config.yaml
n_mels: 64
hop_length: 160
input: "log_mel"
activation: "relu"
weight_decay: 0.0
Rows from block 4, named by matrix and row number. Rows with one number belong to one channel. Each number is 128 + 32 x the weight over its row's rms, rounded and kept within 0 to 255. All counts start at 0. After the name is the row's rms in percent of the matrix's.
# convs1: first pointwise conv (model.blocks.4.convs.1.weight, 256x256x1x1), inputs 0-85
# convs3: second pointwise conv (model.blocks.4.convs.3.weight, 256x256x1x1, transposed), outputs 0-85
convs1.46 102 [101 138 134 120 115 128 118  65 120 107 148 124 124 125 141 173 140 131 153 135 168 124 111 137  94   0 151 119 142 136 119 124 152 122 126 116 122 157 116 127 134 126 113 116   0 167 142  97 131 108 123 127 116 105 142 136  41  83 112 136 137 140 130 144  82 131 165 128 105 132 159 156 137 157 141 111 137 138 122 134 115 146 145 124 117 163]
convs1.47 100 [148 153 111 119 132  90 158 120  71 101 131 176 163  99 132 120 114 161  67  67 102  94 155 113 136 148 143 156 108  95 119 139 157 142 114  97 114 119 102 117 205 139 125  78 151  97 156 134 151 140 114 143 189 164 158 104 120 104  80 170 117 185 113 137 161 162 117 205 193 111 158  92 109  93 172 129 116 151 146  84 111  96 100 151 132 181]
convs1.48 095 [124 169 146 170 111  75 115  40 145  95 105 146 100 107 142 121 149 131 112 116 105 141 122 127 113  65 135 125 142 105 147  86 136  74 106 103 125 130 102 140 132  84  56 171  84  78 158  93 155 140 177 126 138  98 102  97 181  95 146 144 132 145 126 109 137 143 160 123 136 165 121 149  91 136 145 109 153 127 116 162 152 157 151 130  94 146]
convs1.49 105 [151 101 156 113 119 145 129 120  97 143 128 109 133  92 153 147 178 184 169 194 133  95 157  96  80  93  82 106 110 138 135 105   5 145 105 109 133 119 149 119 102 124 173 180 134 127 140  80 128 118 124 121 120  78  74 124  92  89 122 176 114 127 120 106 203 118 141  95 133 143 124 130 122 127 109 109 184  96 139  95 234 140 157 195 172 138]
convs1.50 092 [254 192 154  86 111 128  74 116 170 103 107 128 125 110 165  88 113 127 107  95 105 136 111 173 121 164 100 107 178 127 154 155 116 155 153 197 108  84 132 155 131 130 158 125 130 139  85 132 162 141 142 179 100 100 100 153 117 107 156 131 138 148 105 132 140 131 179 121 179 106 135 154 127 142 136  94 135 122 111 163 146 113 144 105 125 129]
convs1.51 114 [ 99 197 143 142 108 172  94 105 112 155 185 109 175  61 141 123  90 122 105 134 174 167 139 128 112 119 152 150  65 135  98 123 158 158 109 217 117  95 120 142 137  94 124 157 150 148 120  69 132 133 154 136 112 100 134 145 123 143 107 140 117 133 152 178 129 130 217  76 100   0 142 119 119 115 143 115 128 121 152 135 146 116 177 155 137 116]
convs1.52 096 [139 132  66  93 109 170 148 151 119 136 167 120 151 170 104 114 127 140 130 113  99  82 141 126  81 110 139 145 110 142 113  95 140 102 183 128 136 120 127 111 121  83 152 131 146  49 107 135 101 147 155 110 154  53 158 120 101 112 141 110 119 138 118  82  89  78 132 150 150 152 131 107 131 143 125 105 148 198 137 124 112 138 149 155  93  92]
convs1.53 097 [118 195 153  95 141 127  82 148 110 135 139 104 121 117 145 108  85 166 136 124 125 188 130 134 125 149 150 136 134  86  94 164 137 158 121 161 140  70 148 122 116 139 124 131 139  76 121  83 221  82 131 126 128 107  99  96 137 101 131  93 128 122 219 150 144 119 141 122 141 122 151  78 153 102 162 166 106 135  81  80  81 145 103  94 151 142]
convs1.54 101 [117 126 101 133 109 111 132 114  73 105 107 224 114 147  97 126 113 160 117 123  90 149 145 129 121 126 153 155 122 103  71 160 165 128 136 121 145 126  68 101 179 138 145 118 166 132 120  92 157 200 163  96 140 122 133  94 138 109 116  68  86 152 124  86 110 149 171 108  95 166 108 128 186 177 102  99 148 135 123  72  66 121 162 174 120 146]
convs1.55 094 [145 156 117 121 105 121 145 121 145 109  56 111 185 175 110 166 104 129  99  92 129 171  90  95 125 134 168 184 139  80 105  74 152  77 141  94 165 125 116 153  94 129 140 170 134 179 131  78 126 111 123  93 128 131  84 116 139 107 142 143 127  97 109  93 121 109 178 112 151 180 177  67 171 138  89 135 160 162 116 109 147  64 150  77 133 215]
convs1.56 103 [ 79 121 155  67 117 155 136 118 131  77 109 186 151 132  67 128 107 123 124 151 161  98 155 140 178 156 156 110 149  75 119 188 102 190 108 146  99 144 113 129 154 139 115 146 203 121  98 113 104 161 123 129 160  99 104  94 116 166 163 116  93 120 126 132 102  73 173 130 101 139 102 138 163 128 125 138 125 138 181 110  86 147 133 150  98  74]
convs1.57 097 [160 149 149 117  95 101 121 111 159 219  76 109 140 160 122  93 118 106 127 174 100 149 121 113 134 113 116 102 130 117 135  63 115  66 177  78   0 116 126 121 124  99 142  92 114 108 137 124 132 124 125  76  76  77 152  83 116 119 167 106 122 132 168  97 119 156  73 131 116  42 127 137 184 120 116 135 112 172 116 136  95 148 153 118 139 153]
convs1.58 102 [150 110 216 158 112 133 136  83 145 132 183 163  69 112 152 128 139  90 174  87 184 188 137 118  91 154  75 148  84  87 164 131 110 116  68 135  93 151 113 150 175 153 107 190 150 170 114 122 139  72 168 199  98 121 114 113 196 115  91 135 209 139 127  92  92 151 141  99 119 124 132 150 178 160 113 108 125 170 178 143 179 164  60 130 155 145]
convs1.59 092 [ 88 116 112 102 154 122 107 130 146 180 128 170  88 136  91 151 155 159 170 163 124 102 144 130 182 177  82 153 119  69 183 130 143 161 120 139  97 157 133 132 218  78 142 109  92  64 149 124 136 174 167 127 147 131  63  96 102 178  62 123 110 102 107 127 162 128 220 146 114 136 115 116 118 137  84 107 135  95 151 168 118 138 115 140 108 128]
convs1.60 091 [181 112 132 191 159 117 133 153 134 157  89  87 100 146 171 118 174 191 122 165 144 132 139 197 144 116 163  93 121 137 137 157 136 115  98 149 118 109 113 172 137  78 150 203 173 140  97  62  98 128 138 113 155 115 110 121 154  88 172  44 151  74 139 156 126 137 116 111  98 115 157 153  85 197 144 138 157 121 132 153 128 129 124 156 184  62]
convs1.61 098 [157 127  70 111  97  93 122  53 171 115  82  83  99 133 165 114 102 134 136 140  72 129 134 187 138 144 191 112 186 158 138 173 184 163 146 130 139 129 138  91 206 208 196 128 178  47 130 144 121 156 140 104 134 165 126 110 161 172 110 150  69 119 154  90  85 188 149   0 104 127  98 149 142 158 123  89 144 130 146 189 135 120  39 103 114 105]
convs1.62 101 [ 74  74 152 138 162 112  76 101 120 155 135  91 106 107 149 187 123 161 103 127  45 116 133  80 123 100  76  97 126 144  85  81 169 139 123 118 141  89 108 135 170 150 170 131 174 135  81 155 155  92 153 102  80 131 118 127 121 140 141 135 164 151 131 130 111 169  62 115 127 126 155 132  97 147 140  75 151 153 113 144 108 118 133  98 143 126]
convs1.63 103 [124  98 110 196 131  83 139 125 142 143  99 129 112 117 158 203 121  82 178 177 147 101 148 126 123 101 105 129 113 170 158 106 193  87  91 142 115 147 147 159  96 117 139 130 105 129 180 181 155 203 137 120 140 164  95 148  48 124 156 133 123 145  88 106  69 142 156 162 130 158 134  65  92 123  78 127 126 150 116 101 116 124 134  86 119  92]
convs1.64 098 [137 121 161 157 134 123  72 148 132  99 126 212 178 182 154 145 173 134 143 131 164 121 146 111 161 118 164 103 175  98 123 155 113 101 204  57 102 179 103 135 105  84 108  99 122 123 115 110 122 142 102 125 161 139  96 136 171 104 133 147 131 150 155 120 141  98  73 159 112 131 148  75 155 153 145 114 113 172 148 140  75 107  87 122 150 111]
convs1.65 105 [132 139  91  64 219 159 150 106 132 121 145  63 149 108 171  85 149 123 110 134 127 156 133 128 133 102 149 160 118 188 111  86   0 111 146 145 132 144 126  97 142  59 125 137 134  95 140 124 112 133 114 116 153 101 147 124  74 102 126  50 136 144  95 144 112 141 155 127  91 100 147 169 138 109  74 135  63 100 116  71 162 139 153 158 126  46]
convs1.66 105 [147 179 111 124 155 130 104 132  57 115 143 174 158  85  83 113  84 108 157 128 133 120 175 111 116  98 242 103 178  90 150 108 142 122 121  88 132 104 147 117 119 133 114  96 133 118 160  93 139 159 161 114 108 129 154 118 146  84 134 156 146 111  90 147  62 121 173 109  99 131 143 127 154 126 121 129 188 103 101  79  84 177 132 143 144 191]
convs1.67 094 [110 129 171  96 146 206  81 152 105 127  80  83 115 155 159 142 133 135 177 132 132  89 148 148 127 169 158 129 185 131 186  93 119 127 138 124 142  91 112  88 107 145 122 147  94 120 145 115 158 164 144 200 126 132  79 141 160  47  57 121 107 117 141 132 110 101 125 123  80 143  99 197 100 171  92 117 155 153  91 128  52  54 136 157 161 162]
convs1.68 097 [143 115 115 131 121 122 104  95  97 119  42 136 205 158 120  91 107  93 147 127  81 179 105 129 172 155 133 104 124 143 120  61  68  90 129 156 124 128 147 172 144  70 134 103 159  74 180 119 119 168  72  54 168 110 182 165 116 113  78 150 130 170 121  68 135 116 120 126 112 146 185  76  44 124  77 129 147 195 127 134  98 171 108 130  94 161]
convs1.69 101 [147 124 110  93 156 141 136  72 139 117  71   0 105 122  92 126 124  68 128 124 163 116 143 167 135 146 116 122 128 134  97 130  91  92 157 134 181 141 130 121 142  74 175 145 107 120 145 102 144 165 171 105 134  85 150 109 134  74 163 112 128  99 121 154 197 115 145  94 168  95 141 138 138 179 162 131 141 170 189 166 108 151 119 175 150 157]
convs1.70 101 [ 77 123 120 159  62 135 150 100 151 128 108 173 171 136 172 118 146 153  97 169 103 183 130 116 184 128 121 121  77  58 103 116 113 154 146 184 145 110 128 167 162 145 116 100 129 161 130 144 105 130 148 131 111  94 233  97 160  82 131 148 116 119 158 198  87 129 210 135  96  91 126 116 101  90 119 118 122 176 100 132 137 124  81 135 125 100]
convs1.71 106 [255 134  92 153 121 112 120 235 144 158 145  97 113 155 163 114 125 107 159 140 110  70 153  98 177 158 120 105 143 139 130 147 137 162 110 142 109 128 151  98 154 160  86 153  79  81 107 140 162 154 125 139 131 127 134 151 111 128 140 132 133 145 101 128 123 107 124 121 131 104 143 181 161  94  56 114  96 110 134 162 107 100 174 127 112 134]
convs1.72 111 [188  56  94 115 170  93 140 141 146 119  95 115 166  72 147 120 125 142 121 158 139 183 117 105 161 110  76 117 127 147 106 138 130 138 158  70 211 130 137 149 149  85 152  87  85 138 137 121 112 195 102  67 130 160  67  84 173 143 123 144 115 126 129 148 140 110 170 165  63  76 132 154 118 126 150 143 180  32 134 137  71 132 144 148 129 120]
convs1.73 096 [162  91 195 129 136 136 112  99 100 110  78 120 161  57 209 148 137  92 140  76 142 114 165 100 119 104 122 143 123 188  97  33 144 123 104 119 113 123 136 210 124  52 133 154 130 100 107 115 118 144 102 140 153 165  92  72 159 112 124 114  99 148 116  82 175 187 130  61  89 160 117 132 105 140 133  92 151  59 154 114 121 178 120 176 117 139]
convs1.74 099 [142 145 153 128 149 149 131 135 134 144 137 126 137  45  73 102 178 124 115 114 170 176 129  93  64 136 117  99 130 141 102 165 158 119 132  85  99 168  79 147 107 115 118 124 141 113 109 135 101 116 160 181 107 116 106 135 127 133 125 115 134  93 115 147 116 197 119 103 180 108  98 170 141 133 118  92 117 142  97 121 142 106 160 126 190 110]
convs1.75 099 [118 102 118 142 112 181 127 125 119 150 116 164  93  57 149 156 198 137 159 112  95  73 120 155 103 142 171  80 140 137 135  94 116 158 103  73 135 145  37  98 155 131 119 105 171  97  83 145 119 160 174 137 158 130 123 170 156 195  98 137 100 107  89 153 127 183  85 116  78 101 173 182 146 155 153 110 136 114 132 128 100 119 115 116 146 139]
convs1.76 108 [121 118 135  93 122 125 130 128 141  97 149 135 134  89 151 145 191 118 116 115 139 136 125 106 135 141  73 115 124 105  84 140 118 128 149 160 136 183 121  96  83 109 131  87 118 104 105 119 131 148 124 124 140 155 132 181 161  75 171 131 161  82 124 244 144 143 107 134 190  62 129 118 134 123 116 105 115 107 156  87 135 102 109 159 134 109]
convs1.77 097 [144  90 106 216 131 125 162 183 143 142 140 128  93 106  56  75 141 108 135 110  88 100 124  64 161 154 140 156 160 117 129 116 194  81 139 166 128 147  61 114 139 115 127 160 153 149 150  90 126 152 117 110 113 109 133 193 138 102  96 112 122 111 107 189 106 136  77 128 174 157 104 173 102 102 124 115 156 193 138 109  80 101 178 121 149  67]
convs1.78 100 [119 183 218  92 161 129 116 137 153  81  84 115  82  92 126 129 117 122 116 133 127 137 106  77 110 103 135  89 118  89 144 112  78 102 120 162 172 156 135 218  92  85 106 154 142  64 176 158 129 148 115 126 133 152  37 150 106 133  93 111 101 106 109 156 110 129  77 142 164 107 133 157 147 111 166 127  75 114 149 145 164 158 123 154 152 125]
convs1.79 107 [153 131 180 130 132 110 186 132 169  85 126 177 217 135  97 115 118 165  93 179 120 118 136 121 127 183 151 157 144 121 183 122  49 136 131 116 135 164 137 112  95  64 129 154 145 152 134  55 102 154 135 144 146 158  81 141 118 103  45 190 157 159 123 116  28 139  79 106 108 146 157  36 126 156  71  82 142 124 158  91 150 107 139 110 157 169]
convs1.80 102 [142 187 105  43  90 162  21 129 107 108 127 129 187  66 139 124 100 124 142 140 123 160 148 124 113 108 187 169 142 143  77  81 154 142 143 168  85 112 155 154 114 153 152 172 126 137  81 130 101 129 129 161 149 175 134 177  78  96 143 130 116 143 142 165 102  89 112 145  85 104 131  90 156 115 142 103  84 116  74 131  29 124 106 107 108 189]
convs1.81 102 [150 138 129 119 144 138 124 158 138 116 141  77  96  87 124 134 198  73 221  69 116 136  93 118 158 144  92 164 107  75 126 112 156 137  89 103 106 125 142  77 133 116 123  72 113 105 120  72 150  83  83 128 158 153 113 131 166 101 157  62 139 133 128  80 175  43 106  80 125 132 160 130 113 149 149  95 116 123 162 106 138 124 135  77 100 131]
convs1.82 096 [110 177 131 145 145 104 140 153 155 189 152  90  77 144 111 100  95 151  92 128 111 130 164  75 117 162 185  67 117 153 153 133 123 133 128  70 108  99 140 154 120  53 157 128 100 130 145 161 151 107  86  74  98 172 144 143 147 119 107 168 158 107 135 156 136 126 179  67  84 162  85 158 136 125 126 115 173 112  98 150  84 121 159 166 144 141]
convs1.83 096 [130 127 173 146 165 144 124 134 141  68 171 120 142 121  94  90 117 186 114 120 120 137 138 118 115 148 153 127 116 150 111 130 119 113 183  94  97 125 108  78  97 124 154 118 130 108  98  89 121 158  42  39 137 149 131 172 128 175 174 136 138 118 138 119 108 122 179 144 140 157 168  95 118 104 161  95  75  81 119 122 125 124 112 176 144 145]
convs1.84 099 [104  92  93  91 157 151 109 131 121  94 109  42  84 123 148 170 131 129 138 144 148 137 132 133 169 104 121 146 103 125 126  90 151  79 132 226 161  91 135 180 130  98 135 205  69  87 141  77 123  86 153 131  85 143  93 166 159 108 117 150 146 136  99 196 149 125 152 161 187 129 108 185 154 133 146 130  91  81 146 173 181 142 126 126 149 126]
convs1.85 102 [176 116  77 109 193 129 135 120 120 143 127 115 129 117  17 178 131 132 119 106 108 145 108 128 117 131 175 123 121 104 158  57  24 183  94 126 161 121 114 105 129 139 111 192 163 161  99 110 144 118 112 101 170 143 142  80 101  96 122 122 115 129 143 145  65  99 181 124 170 177  88 102 111 120  98 159 172 126 121 109 109 135 158 136 116 100]
convs3.46 123 [255 122 107 118 144 118 118 255 116  82 154 124 125 160 116 109 118 109 132 106 132 148 130  89 118 132 158 124 117 117 123 151 114 211 122 119 162 159 112 144 130 144  66 103 255 111  74 107 146 124 106  95 117  91 109 134 153  85 152 152 109  83 144 115 157 117 116 134 113 114 189 117 145 120 140 103 118 135 136 111 129 156 100 122  63 146]
convs3.47 099 [161 130  76 119  91 127 146 123 140 135 105 110 111 114  69 152 127  84 198  78 130 107 123 177 163 144  94 136 128 193 148  95 144 165 185 180 146 139 118 201 149 115 132  96 113 116 125 110  95 119 159 133 177 158 125 127 124 202 163 145 126 135 137 159 114 150  66 139 127 180 175  86 107 129 131  86 108 179 203 176 117  82 147 102 107 161]
convs3.48 096 [255 108 147 138 123 143 166 230 113 111 128 155 135  78 166  86 123 166 132 143 103 152 142 155 129 164 180 179 108 123 119 150 122 135 131 117 109 169  86 160 142 125  84 132 116 126 131 144 105 124  76 158 165 193 163  93  97 135 128 129 121 151 170 129  94 145 120 125 133 196 210 115 114 159 133  47  98 147 104 106 107 126 169  77 146 138]
convs3.49 103 [152 110  85  96 132  99 176  95 155  49 168 123 132 172 161 125 153 166  45  46 119 124 138 206 142 124 140  98 151 184 176 134 169 165 115 149 142  71  83 195 137 112 127 116 166 114 138  88 105  55 103 117 109 148 178  86 175 147 107 142 129 147 136 132 148 129 133 142 132 145 159 114 120 139 149 131 115 131  66 160 142 132  99 151 140  97]
convs3.50 092 [139 134 206 146 173 112 145 157 110 147 172 155 127 144 130 175 165 163 166 137 137 169 142  96  95  94 113 120 131 136  64  73 147  65 121 145 154  52 159 137 137 167  61 134 166 113 133  67 130 125  97 110 100 130 112 127 174 132 142 144 124  77 111  92 116 121 142 168 155 134  71 141 161 160 145 154 190 147 157 147  86 111 140 183 139 101]
convs3.51 102 [133 135 119 117 119 102 104 145 147 104 128 141 111  57 127 143 102 156 123 109 126 135 111 106  50 124 157 173 142 122 144 136 213  90 109 150 143 193 111 144 152 100  97 108 127 142  83 120 112 135 122 121 152 144 145  68  89 122  88 136 141 153 131  89 120 151 169 101 132 238 138 162 115 148 103 136 131 108 130 155  74 146 105  99 129 160]
convs3.52 090 [118 106 163 141 121  94 125 112 133 112 137 144 142 145  95 141 115 160  48 155 233  88 126 117 113 158 122 135 156 148 165 142 144 103 132  89 152 154 131  89 188 108 121 125 138 145 163 140 125  87 118 101 155 149 146 160 168 149 117 152 237  92 143 164 153 144 124 127 105 102 129 141 136 136 118 109  93 164  84 200 112 136 214 140 123 109]
convs3.53 098 [111 143 121 142 114 144 159 107 102 141  90 104  77 147 130 132 175 164 129 158 106 110 132 158 137 104  84 117  81 172 139  84 104 121  94 102  71  18  77 178 151 104 138 137 139  86  89 122 138  72 117 116 160 135 170 130  92  76 140 133 126 148 142 110 154 129 111 132 184 113 119 113 159 153 148 163 160  95 147 118 103 121 158  98 145 153]
convs3.54 093 [ 76 150 158 134 122 107 148 107 151  79 110 104 138 141 174 149  95 113 114 149 173 176 152 120 176  85 217  53 152 114 116 148  95  91 138  84  85 236 227 118  99 172 101  80 145 164 129 132  96  98 140 160 157 136 116 116 103 103 136 144 174 121 143 138 106 163  95 116  96  87 130 122  85 134 118  49 181 134 145  90 128 104  47 181 131 144]
convs3.55 105 [137 116 174 142 142 104 111 129 144 166 122 142 124 141  99 121  78 138 103  67 124 129 141 121 133 146 147  95 120 131 245 104 155 153 138 118 119 142 109 180 137 146 161 124 138 112 108 144 131 164 152 119 105 104 109 169 129 159 120 165 104 162 173  75  96 155 183 104 178  95 210 143 124  94  76  98 167 213 170 178 112 100 152  78 143 152]
convs3.56 098 [140 156  98 145 146  91 101 126 139 104 134 133 108  97  99 144 161 129  80 119 121 152  96 209 138 130 100 140 149  93 158 138 127  62 122 163  82  74  97 120  78 146 100 121 137 117 143  87 137 123 161 164 132 148 151 193  90 117 102 148 162 151 167 119  98 129 127 100 108 190 112 110 123 149 115 121 100 125  83 185 203 127 168  98 113 100]
convs3.57 102 [ 97 105 150 203 109 117 144 113 106 139  72 107 166  95 144 163 149  85 118 148 123 102 123 105 144 143 158 143 147 110 119 111 110 139  94 141 144  97 154 148 125 189 140 130 145  76 163  14 141 109 192 166 138 112  92 144  95 123  81 133 110  94 100 212  99 144 127 117 123 135  71  93 125 116 169 117 114 153 107 114  72 115 169 167 133 166]
convs3.58 094 [ 86  87 190 123 168 160 135 132 160 126 124 140 119 119 173 107 118 149 163  95  95 101 117 158 127  82 205 110  84 194  53 133 159 124 135 118  97 147 135 173 178 128 101 106 125  79 138 130 170 232 100  92 165  95 131 179 141 145  80 148  77  85 108 127 143 127 138 123 176  68 185 116 142 133 215 117 176 115  90 116  79 165 107 123 117 125]
convs3.59 102 [137 101  96 150  62 112 110 138 119 136 147 105 183  99  89 202 147  93 106  85  84 107 158 110 136 140 112 104 137 104  59 170 101 162 162 142 142 182 142 120 144 103  89 207 133  62 121 126 110  91 125 110 111 143  97 148 127 172  98 102  97 115 121  91 194  56  98 122  83 124 111 156 111 100 154 147 129  67  96 157 137 131 149 166 124 116]
convs3.60 098 [115 133 141 136  61 120 172 152  97  89  50 138  79  97 157  89 145 134 128 150 122 123 147 141  94 135 135 130 112 177 171 127  60 109  63 107 171 162 129 147 112 151 140 173 111 119  97 108  82  96  92 146 132 109 125 163  71 131  67  82 119 171 155  99 190 151 124 100 164 117 111 155 119 116 119 110 167 155 162 192  91 137  94 130 135 147]
convs3.61 086 [103  64 192 118 155 104 148 143 162  93 151 115 146 102 122 128 136 135 132 127  47 173  96 102  88 128 181 162  62 124 122 155 137 147  67 110 100 131 129 159 146  66  32  72  80 112 104  77 158 152  82 141 116 113 122 120 160 120  62 125 109 153 142  98  98 137  67 200 116 183 129 113 151 116 152 148 111  95 193 107 169 105 119  60 163 153]
convs3.62 088 [125 120 127  92 127 105 136 102 121  97 171  64  90  88  97 160 154 160 165 157 157 142  65 168 141 113 143 121 130 122 103 127  82 106 125 105 114 190 129 133 155 135 188 109 193 115 123 154 111 115 135  81 131 224 146 142 113 156 243 118  98 144 110 135 108 143 127  91 128 149 128  98 130 130 167  94 166 141 118 149  78 147 156 111 110 130]
convs3.63 096 [133  68 114 114 145 176  41 115 157 120 139 196 109 151 121 146 181 133 119 170 136 112 105  99 111 162 148 117  93 162 164 127 140 142  91  99 106  94 107 138 130 119 165 112 137 118 154 134 139  86 235 107  95 105 102 137 178 175  79 115 131 155 147 140 120 144 165 144 121  90 158  61 118 136 112 167  77 166 131 128  81 164 189 103 125 139]
convs3.64 103 [115 104 151 118 152 144 116 140 132 134 104 132 113 169  63 146 131 153  93 123 129 109 124  92  81 137 142 125 119 136 128  66 102 124 115 144  76 109 147 157  90 160 141 121 125 112 157 149 116  92  94 133 122 136 144  45 172 136 176 137 154 154 144 111 110 173  90 106  86 143 112 130 133 133 123 137 108 151 182 131 124 130 170 117 147 129]
convs3.65 105 [119  85 166 172 134 128 125 123 119 183 142 134  94  89 131 100 168 134 112  93 126 109 146 145  79 160  94 101 149 156 132 133 170 153  87 149  86  99  85 164 142 134 104 127 158 142 115 198 134 118 141 128 145 121 157 124 165 117 157  60 132 158 135 138 184 110  91 128 153 122 154 139  72 122 102 150 203 164 154 120 127 179 146 146  97  92]
convs3.66 098 [166 122 143 176 127 167 118 146 134  96  99 172 103 159 142 131 154 132 148 122 155 145 102 121 109 138 104  71 118 167 162 165 185 165 129 112 149  19  85 105 144 195 163 139 141 138 109  91 146 100 195 130 135  83 140 115 189 171 121  81 124 196 104 158 110 131 105 194 106 110 138 141 156 170 149 154 158 106 150 121 119 143 184 136 131 140]
convs3.67 097 [126 167 103 149 152 144 103 145 154 142 168  91  97 151  54 140  73  94 170 112 118 171 148 123 150 101 147 125  99 170  90 156 164  67 115 126 152  75 130 124 132  79 104  63  84 110  94  43 132 109 145 138 141 127 127 164 177  83 164 144 101 146 138 129  93 108 116 119 129 129 112 150 140 123  95 176 152  94  88 137 103 174 128 116 133  86]
convs3.68 101 [154 109 104 112 100 112  76 117 102 124  82 125 125 119 152 182 158  78 168 114 117  83 160 106 139 141  53 185 103 142 150 138 194  95 106  99 119 143 136 117 105  80 109 123 146 145 125 159 136 141 112 136 174 111 170 154 189 125 190 126 116 131 137 124 119 127 195 168  56 164  78 110 134 127 158 125 121 164  77  84 102 116 107  97 129 156]
convs3.69 113 [116 125 108 133 147 146 121 121 156  87 136 105 170  99 165 104 130  93 102 116 114 199 115 153 125 117 109 116 130 158 115 154 115  37 137  82 119 122 157  98  93 129 129 104 136 141 121  48 103 142 138 139 110 119 125  92 136 128  93 112 141 149 129 109 113 143 131 171 107 113 122 128 113 143 107 111  67 113  70 105 132 133  59 119 128 133]
convs3.70 099 [133 122  96 160 160 101 103 129 117 128  53 166 190 139 145 127  82  87  80 127 115 117 122 179 129 165 145 255 136 162 112  74 113 159 187 168 104  95 105 172 101 138 179 165 134  92 126  90 134  61 157 114 200 123 128 122 114 123 140 148  89 131  99 143  88 166 173  99  97  75 151 135 143 130 136 204 176 110 141 132 120 134 151 129 147 135]
convs3.71 096 [ 40 126 100 212 146 132 150  92 129 143 140 128  87 136  89 161 150 184 111 121 126 103 123 119 109 133 162 192 123 133 114 129 141 163 157 105 118 113 177 102 115 172 222 127 182 153 167 147 120 137  55 131 109 110 118 128 157 118 105 104 126 100 136  96 132 147  78 127  76 160  97 227 124 164 145 129  67 103  86 135  34  87 139 119 129 153]
convs3.72 092 [149 145 156 146  35 103 234 112 132 138  55 134 128 137 147  70 127 127 104 118  71 116 154 114  62 142 151 110 140 147 108 136 160 144  96  75 160 125 137 143 119 147 143 118 132  80 209 111 121 120 114 170 146 147 179 192 129 114 107 104  75 152 120 133 148 143 100 137 170 113 107 156 132 153 149  99 147 171 110 107  43 104 126 113 127 186]
convs3.73 097 [124 112 110 119  99 126 186 100 174 131 160 106 123 144 130 143 134 156 158 100 121 138  91 111 115 133 169  98 127 176 203  86 172  82  96 112 209 148  79  73 144  82  97 142 148 108 131  64 106  98 118 136 141  98 131 136 139  98 127 181 116 108 154  98 113 170 149 131 146  95 173  99 189 127  98 131 177 199 134 151 137 111 154  88 114 145]
convs3.74 088 [126 113 104  75 157 148 129 166 122 164 165  79 146 167 160 128 137 145 127 115 121  98  96 137 121 122 124 218 105 154 129 129 125 175 197 145 127 135 138 128 122 159 146 135 169  84 130 105 146 205 107 135 135 113 168 112 176 116  94  93 103 126 101 146 143  92 141  99 151 124 156 158 152 110 111 133  97 144 130 119  78 146 150 189 136 147]
convs3.75 088 [132 126  78 157 114 104 114 113 106  81 121 206 172  89 127 130 139 112 126 132 120 136 140 131 159 180 177 139 102 137  33 127 105  98 207 196 131 197 128 110  85 143 135 130 143  76  95 125 122 136 115 133  90 135 136 164 133  90 114 156 152 139 109 159 151 116 110 117 109 133 159 144 151 105 161  87 158 103 165 113 144  84  88  88  93 130]
convs3.76 098 [133 127 170 142 146 193 207 106 124 126 168 107 157 181 133 132 103 180 117 145 135  67 118 159 139 146 150 108 147 174 141 195  99 148 177 123 139 111 151 144 134 128 145 117 147 142 111 106 110 153 137 130 154 125 125  75 142  43 108 110 116 106  96 115 105 103  49 125  57 100 213 144 159 103 155 134 171 118 120 120 130 140 166 206 129 155]
convs3.77 098 [132 125 199 144 161 109 187 124  96 170 100 149 179 128 137  83 110  71 114 124 129 154 142 135 150 161 126 123 160 115 165  73 200 114 104 148 144 118 154 170 126 154  92 116 143 131 160 121 180 157 137 126 143 158 185 170 140 146 126 147 132 186  79 110 207 161 131 156 116 255 112 130 103  99 103  75 108 130 172 102 112  92 136 137 123  62]
convs3.78 102 [172 180 160 202 128 115 163 132 193 105 154 133  97  71 150 102  81 118 108 133 147 159 102 172 175 166 155 192 148  81 113  86 166 117  55 157 142 118 131 152 131 106 126 105 166 131 139 132 145 119 132 101 131 117 130 178 121 111 163 125 119 194 113 163 169 141 117 185 157 148 102 203 171 127 192 155 144 168 124  85  65 123 134  94 128 137]
convs3.79 100 [117 152 102 128 130 150 157 104 162 141 148 164 145  87  88 109 117 179 151 178 134 149 137 109 127 133 111 134 132 110  69 180 141 131 140 125 156 111  87  90  92  85 102  76  98 110 104 124 148 190  75 128 125 109  77 162 112  59 159  72 120 145 139  78  95 167 139  92  91 149 159 105  15 115 108 113 100  74 119 119  97 152 126 157 104 136]
convs3.80 107 [165 124 163 161 134  95 118  62 123 144 112  79 154 119 182 124 115 144 157 127 126  75 117  69  83 160 149  86 144 126 155 106 163  61 140 118  88 206 154 141 129  85  96  93 118 124 119 181 125  84 119 134 125 117 121 104 100  80 136 155 126 115 134  93 147 133 120  91 119 101  98  80 125 140 143 139 149 110 160 127  99 107 120 140 112 123]
convs3.81 093 [149 160 126 103 152 155 177 135  73 168 143 148  73 136  67  82 156 119 108 102 157 145 133 132 127 148 220 133 132 192 118 160 144 155 119 127 145 180 173  31 153 152 159 166 127 130 211 117 123 124 126 128 145 137 160 140 128 155 163 157 144  37 111 121 166 144 123 154 123 155 130 143 129 163 142 150 152 120 154 161 125 120 154  94 123 133]
convs3.82 098 [161 150 144 159 133 124 161 154 143 131 125 144 125  87 156 136 112 141 118  70 135  97 148 128 159 180 181 159 129  97 197 108  72 106  93 150 135 142 170 167 133 153  92 145 122 157 162  85 111 180 138 121  94  98 102 135  82 146 152 130 126 150 132  98 132 133 126 111 121  86 114 163 162 119 174 104 156 155 101 112 200 195 100 142 105  83]
convs3.83 101 [113 132 101 155 107 114 181 113 129 146 112 178  88 150 118 107 152 191 128 125 132 142 149 162 111 127 165 134 124 144 126 110 169  98 155 166 133 166 144 173 165  85 122 145 122 138 124 110 117 119  90  53 116  75 113 169 109 116 161 122 131 103 117  75 184 136  89 153 135 127 153 120 160 113 104  70 145 132 102 177 116 112 131 196 120  52]
convs3.84 097 [132 122  63 159 164 129 104  85 189 150 125 140 181 129 104 114 137 136  66 131 117 126 137 109 143 103 107 182 110  43  86  84 173 151 117 125 161  84 140  90  80 107 120 158 145 148 132  96 136 132 122 123 115 100 136  83 145 130 152 143 131  82 145 165 141  86 146  79 128 157 150 183 163  96 160 117 171  93  88 166 170 105 184 124 125 161]
convs3.85 107 [118 105 148 102 114 159 175  90 142 189 158 181 119  91 104 136  10  69 138 144 126  99 102 175 164 105 170 114  99 168 198 114  90 142 119  85 162 117 131 130 149 128 121 153 137 133 127  82 110  88 140 112 145 170  73 131 116  73  87 153 132 135 122 146 186  98 136 143  97 136 130 136 160  94  76 168 141 123 120 100 133 140 176 103 132  75]